A small sound classifier, trained from scratch.
Training: muon at rate 0.022, batches of 256, held-out accuracy 98%.
Data: trained on babble in 24 made-up languages, each with its own sounds, syllables and stress or tones, from a formant synthesiser, 39062 training examples, 34.1 epochs.
Rows from block 6, named by matrix and row number. Each number is 50 + 12 x the weight over its row's rms, rounded and kept within 0 to 99. All counts start at 0. After the name is the row's rms in percent of the matrix's.
# conv: width-3 conv (model.blocks.6.conv.weight, 384x384x3), inputs 60-89, a 3 kernel for each
conv.25 103:42 64 71 52 28 30 68 65 37 50 47 49 44 44 56 33 38 45 67 47 74 41 43 39 70 71 45 31 54 66 57 55 43 65 40 40 47 41 53 61 37 43 45 38 46 37 53 22 39 37 46 46 46 44 33 42 36 68 57 71 36 56 14 53 50 20 70 38 42 90 53 32 47 32 22 49 59 57 45 40 49 48 88 59 54 55 66 57 44 43
conv.26 102:38 45 52 50 56 56 39 66 70 31 34 30 46 42 50 51 33 37 52 66 69 63 51 48 44 65 52 63 72 68 61 66 65 64 65 39 56 51 46 68 35 49 43 45 43 37 37 53 67 55 45 62 44 43 55 64 60 42 35 38 45 26 43 17 35 60 52 58 71 40 43 66 15 37 36 27 59 62 58 30 42 52 56 38 44 56 36 67 54 44
conv.27 095:61 51 42 44 51 51 37 65 52 48 53 50 43 47 28 55 37 35 70 42 45 60 34 35 22 32 45 56 42 50 42 41 52 24 39 59 64 45 29 60 68 68 37 39 42 58 64 61 44 49 35 60 57 62 24 16 18 36 59 57 46 36 41 61 40 44 47 49 40 31 36 64 52 56 50 61 60 34 53 42 68 32 44 47 22 57 36 65 52 63
conv.28 102:54 48 62 61 64 58 50 58 53 39 42 59 57 44 68 45 50 66 50 55 39 36 50 35 42 44 59 41 43 55 45 51 48 36 60 54 43 54 56 49 45 50 42 46 59 58 65 61 55 51 35 47 61 64 26 48 40 57 53 62 45 50 57 60 32 25 46 56 72 55 73 47 43 41 46 42 46 22 49 59 48 53 71 67 41 49 37 53 39 63
conv.29 096:42 60 71 19 49 51 19 38 40 65 57 57 28 39 68 48 58 61 57 49 48 67 34 48 63 54 59 52 38 54 46 37 59 58 65 37 62 47 53 44 47 53 66 48 37 77 44 31 48 65 52 63 53 76 34 43 54 45 40 50 75 68 42 38 37 51 88 61 73 54 63 48 63 40 45 64 41 44 42 43 40 56 47 54 31 29 32 47 40 51
conv.30 101:49 37 57 38 50 62 39 30 35 31 39 43 28 71 53 34 32 59 60 68 59 46 31 48 60 45 52 48 56 76 41 52 52 51 53 45 57 60 67 58 38 59 44 26 52 73 53 43 59 38 37 41 25 42 36 44 56 38 59 83 36 53 45 39 39 54 49 46 50 56 41 42 55 50 71 37 58 53 53 26 20 48 37 28 46 58 44 51 60 50
conv.31 102:42 58 72 61 59 54 36 30 34 45 43 48 42 55 57 41 53 66 51 27 37 67 39 55 69 82 54 55 43 49 60 55 55 38 53 40 56 63 16 51 44 54 43 60 29 57 44 42 65 58 61 68 57 68 50 61 73 33 50 42 37 33 44 60 60 38 61 79 46 61 48 53 46 39 44 65 59 49 48 49 65 65 73 57 53 54 42 50 49 53
conv.32 096:39 42 35 48 66 42 46 42 42 60 46 57 55 41 62 56 56 52 37 36 49 35 44 59 68 54 44 44 68 55 60 41 57 42 45 72 42 43 49 48 34 42 60 58 39 39 47 50 56 72 89 59 57 45 41 48 49 46 57 55 51 44 29 53 64 38 39 61 28 55 48 58 70 42 57 29 45 72 29 53 54 41 37 44 38 54 53 44 35 28
conv.33 092:49 51 41 17 50 58 71 57 46 48 50 46 31 56 69 37 52 51 40 51 41 20 41 44 50 47 34 18 50 37 35 39 23 49 46 56 60 61 49 38 40 48 49 61 58 33 60 60 36 46 52 46 53 52 34 39 29 58 57 56 52 52 56 48 25 65 36 44 32 53 18 40 52 69 52 36 37 51 74 54 40 56 53 38 43 69 80 41 50 73
conv.34 101:60 49 38 59 59 43 40 60 50 38 27 43 68 56 45 45 52 36 54 69 66 54 62 47 39 45 54 64 55 57 33 56 60 36 56 45 67 46 44 53 67 52 60 44 42 48 64 66 42 41 43 66 54 57 39 55 67 57 68 44 27 53 44 17 42 68 47 56 71 64 40 71 51 45 32 60 43 22 48 48 51 29 52 63 50 69 44 43 50 70
conv.35 104:51 21 35 59 46 60 60 49 57 32 52 56 58 59 56 52 40 26 44 59 47 76 30 31 57 58 54 57 53 32 52 63 35 31 59 35 32 55 67 50 65 46 55 46 37 44 57 51 43 47 42 74 58 48 68 64 67 37 45 35 63 40 48 54 57 57 44 60 60 58 61 51 47 56 30 47 61 58 54 48 57 29 42 46 77 51 60 54 52 53
conv.36 104:58 74 66 68 41 64 49 48 57 47 47 56 47 58 35 71 49 70 38 56 29 50 35 49 53 70 76 48 51 56 65 55 44 55 35 25 43 59 63 58 24 29 50 56 69 66 60 54 42 55 42 47 68 71 35 50 46 50 61 62 67 43 57 33 27 46 59 52 62 57 42 44 51 54 66 58 41 43 54 51 50 60 60 43 45 47 46 70 58 52
conv.37 104:52 47 54 41 55 44 52 70 59 66 39 49 48 59 48 46 51 43 38 53 52 44 38 59 41 41 53 55 46 19 37 36 55 50 58 54 67 63 81 40 45 56 58 30 39 34 30 48 44 60 50 29 50 61 57 46 45 23 47 56 42 45 73 46 68 67 44 44 63 48 44 36 49 39 55 48 54 60 55 42 44 65 59 55 45 43 56 46 55 48
conv.38 100:32 54 57 48 58 53 53 42 39 68 50 52 39 43 62 42 52 72 52 37 34 58 48 75 34 33 27 61 35 34 50 49 60 82 55 55 45 58 52 56 47 67 59 44 35 32 54 38 22 51 40 44 37 29 35 53 57 43 60 58 43 31 54 52 52 46 60 67 39 64 58 44 50 37 47 55 57 60 49 71 58 49 54 67 51 63 33 30 53 68
conv.39 103:65 61 61 38 43 48 63 38 47 42 38 32 35 49 77 48 41 39 33 36 87 62 59 56 51 65 60 68 45 46 61 46 48 33 49 45 69 39 28 54 62 38 51 50 34 39 67 56 55 44 39 62 58 66 52 31 21 49 46 44 37 43 46 52 63 56 66 45 55 58 35 54 48 58 43 48 51 59 40 59 43 52 36 51 49 58 47 38 62 56
conv.40 103:59 43 45 52 48 49 44 42 41 51 58 45 74 60 63 54 56 50 50 52 52 63 52 28 44 24 50 57 64 62 43 41 39 49 41 42 62 52 45 50 55 48 46 63 62 65 49 48 33 47 33 34 13 48 66 77 55 44 44 60 44 49 50 48 34 46 45 52 56 34 40 51 55 41 38 57 49 31 31 47 45 68 49 56 64 45 46 47 35 68
conv.41 091:55 44 46 42 58 47 41 55 38 59 63 65 43 23 26 32 42 55 33 29 47 37 59 47 37 45 45 56 61 56 74 55 42 45 48 46 61 57 58 68 86 55 30 54 69 61 48 55 86 52 58 37 47 51 40 59 51 40 47 50 62 48 55 45 54 36 56 65 72 42 29 46 46 36 63 28 49 32 20 48 28 69 59 69 50 58 54 42 55 38
conv.42 093:51 52 26 51 68 60 58 34 66 42 58 68 34 38 36 57 55 67 54 41 32 45 55 42 58 52 43 54 53 47 49 55 34 59 60 63 36 56 42 30 37 34 32 44 29 55 62 67 39 75 69 52 38 41 50 43 45 69 62 61 27 56 29 41 50 54 42 65 51 55 52 36 40 68 42 50 36 45 59 52 38 41 39 42 62 55 40 47 42 56
conv.43 103:62 62 59 46 61 58 52 35 35 66 42 45 42 40 58 58 40 33 36 71 41 36 49 65 53 60 24 49 65 47 55 40 28 41 52 52 42 48 42 55 53 31 41 34 39 52 46 38 32 43 59 46 58 76 41 64 61 60 63 47 61 75 47 51 44 66 50 51 50 52 32 67 59 55 53 60 34 57 51 59 41 24 37 37 35 48 45 66 66 42
conv.44 102:71 59 44 37 36 55 36 40 26 47 32 44 63 44 39 42 74 49 46 25 28 43 43 50 61 60 57 51 56 74 59 43 49 45 43 28 63 60 53 45 59 51 64 47 37 46 46 49 61 43 18 40 58 41 56 39 62 37 43 27 58 61 56 66 45 32 40 53 51 51 47 40 58 58 43 42 37 24 34 45 57 38 71 62 61 52 40 64 74 56
conv.45 098:43 38 47 48 58 66 44 47 19 53 60 61 72 61 59 35 63 78 44 33 21 51 63 60 44 51 42 43 47 43 52 51 48 48 94 44 39 69 61 33 36 57 48 44 43 78 59 50 29 48 59 41 57 43 39 33 54 44 52 30 56 52 74 47 64 49 35 52 35 28 45 42 63 55 46 64 63 66 36 36 41 41 39 25 44 47 64 66 50 56
conv.46 102:52 61 50 48 53 55 48 58 39 65 42 44 58 73 67 38 70 45 66 52 62 58 65 60 52 33 35 54 62 53 68 39 56 51 56 37 52 43 41 71 61 50 53 40 49 36 36 55 36 36 64 45 57 69 51 31 31 41 24 37 46 38 46 48 62 62 46 30 28 51 41 39 55 10 50 51 51 59 55 52 65 47 65 42 41 44 33 61 69 47
conv.47 101:40 54 72 47 25 42 74 22 32 43 46 40 54 43 58 64 69 47 46 53 58 40 52 54 57 54 59 55 39 48 74 52 58 46 42 40 60 56 47 42 34 53 31 47 60 35 56 48 48 35 62 41 52 64 30 71 37 58 72 34 70 55 54 44 45 37 46 49 69 67 50 45 47 48 25 35 57 60 49 31 64 42 53 42 60 42 41 48 35 42
conv.48 098:70 55 57 46 50 38 40 33 47 52 65 38 41 32 42 49 51 61 49 49 53 58 53 65 41 57 56 51 47 38 40 43 52 36 39 42 44 54 68 43 50 41 53 65 52 51 54 49 34 26 25 75 65 53 35 49 58 60 53 53 54 49 64 55 47 49 52 43 65 42 49 61 54 60 56 41 39 33 50 43 67 53 33 32 49 51 33 71 51 55
conv.49 094:46 75 71 28 35 49 43 44 51 39 45 48 47 54 47 68 66 57 49 37 46 32 53 62 55 65 54 29 44 49 49 57 30 37 23 48 44 44 48 38 45 55 70 52 56 57 46 53 53 41 32 39 47 46 48 56 54 39 35 36 49 44 49 40 50 49 42 44 51 54 49 54 50 42 46 37 47 58 55 75 40 40 26 50 51 25 33 58 45 33
conv.50 097:41 53 47 57 58 55 50 15 57 53 49 45 50 24 42 57 63 48 60 65 55 51 72 72 58 48 50 55 59 43 34 49 57 67 66 61 33 35 42 55 55 47 37 37 45 35 64 57 70 67 56 68 88 57 44 38 43 53 55 57 63 38 37 57 52 42 42 34 42 25 45 63 62 51 44 51 46 52 58 54 63 36 58 49 57 59 53 31 28 45
conv.51 101:40 29 36 38 53 39 51 50 47 34 32 49 50 63 45 45 20 55 56 53 56 56 44 51 32 50 26 39 50 53 20 45 38 64 55 57 38 57 64 47 62 35 46 72 66 48 48 51 48 62 46 53 52 46 57 61 59 37 34 41 49 60 61 67 36 40 55 56 45 55 46 36 43 55 50 56 51 51 68 41 48 69 52 38 35 34 35 59 55 49
conv.52 096:50 45 48 43 51 72 80 54 54 44 21 45 67 40 50 51 65 66 54 67 58 39 51 49 64 58 49 61 40 48 74 71 54 47 57 70 46 55 50 47 59 23 38 43 45 58 45 49 53 40 35 39 48 41 51 55 54 49 65 55 53 54 42 67 46 46 63 57 45 38 62 59 45 51 37 50 50 61 60 47 51 41 66 43 52 26 44 57 72 53
conv.53 102:51 24 38 42 60 51 29 41 38 36 64 58 58 56 44 41 42 35 70 51 40 53 42 49 69 57 51 60 53 45 75 44 31 38 45 36 69 61 52 44 58 45 73 67 52 50 48 43 34 56 58 67 32 54 26 28 54 41 59 49 82 42 37 51 45 56 52 56 59 47 39 47 68 58 46 79 60 70 67 57 56 45 35 53 62 78 62 34 45 39
conv.54 093:40 51 43 70 52 35 45 56 33 54 38 49 53 62 65 46 34 27 47 42 42 48 77 59 43 31 09 49 53 43 63 47 50 47 54 63 36 55 49 42 55 65 60 52 54 49 49 49 68 49 40 47 76 57 33 45 52 45 51 71 58 64 56 51 62 77 49 53 44 64 37 35 46 35 46 65 59 65 50 67 58 66 62 55 79 37 47 50 43 44
conv.55 098:41 49 46 41 50 46 35 45 45 38 45 43 53 82 82 70 40 42 40 40 51 21 40 53 38 37 44 55 52 50 56 47 48 31 55 63 33 27 51 34 50 58 53 50 37 43 41 66 74 57 50 29 39 28 33 38 47 56 60 51 44 51 66 69 79 42 32 43 38 48 51 37 46 42 66 36 57 53 55 38 51 49 38 41 69 64 53 44 50 39
conv.56 098:49 43 49 45 76 48 28 57 62 50 51 57 63 51 42 60 59 47 42 47 33 45 49 47 52 46 56 60 66 48 46 42 45 36 31 51 54 60 31 19 42 62 61 37 43 41 62 46 63 52 59 49 56 46 78 51 67 69 71 57 79 72 56 47 38 34 69 52 33 45 55 39 47 56 53 69 47 41 42 45 45 35 44 40 55 60 48 03 37 47
conv.57 102:68 70 61 39 47 40 37 32 43 29 51 44 55 64 66 50 51 28 47 42 54 61 46 72 43 55 45 72 54 62 33 35 55 48 54 55 65 43 31 59 42 63 27 53 51 47 52 64 57 48 50 33 51 56 60 64 27 42 42 35 40 43 40 42 54 41 40 41 59 21 55 60 59 66 56 51 76 66 62 69 60 30 60 38 51 55 51 54 52 53
conv.58 098:45 55 63 38 49 51 60 53 54 49 49 49 28 46 68 23 46 49 58 52 49 34 41 73 46 48 52 69 53 57 57 43 52 66 60 67 53 45 54 33 69 58 51 47 55 65 57 61 66 47 67 36 51 37 56 50 34 46 52 71 63 63 41 46 55 35 48 38 43 48 55 57 47 69 58 69 57 32 31 56 35 53 54 48 45 75 65 47 43 35
conv.59 097:77 61 50 29 54 64 61 36 60 39 42 30 37 52 95 45 38 41 70 71 59 41 72 62 49 37 48 55 56 59 50 58 54 65 35 50 59 56 53 44 30 49 52 63 66 50 61 60 34 59 58 43 39 34 77 57 68 30 44 55 32 40 34 36 50 47 64 34 70 84 46 83 63 56 39 56 27 49 47 40 32 57 59 51 46 55 52 52 42 46
conv.60 102:45 51 52 54 50 42 50 51 58 66 62 44 42 65 54 34 37 53 37 53 41 42 44 42 62 58 59 34 28 43 41 54 56 65 59 43 54 41 46 42 36 42 57 36 42 61 49 49 51 53 19 49 40 52 45 48 47 71 60 27 48 36 38 61 58 46 42 44 47 33 80 53 47 61 49 29 51 60 44 30 45 58 56 54 53 48 40 42 38 52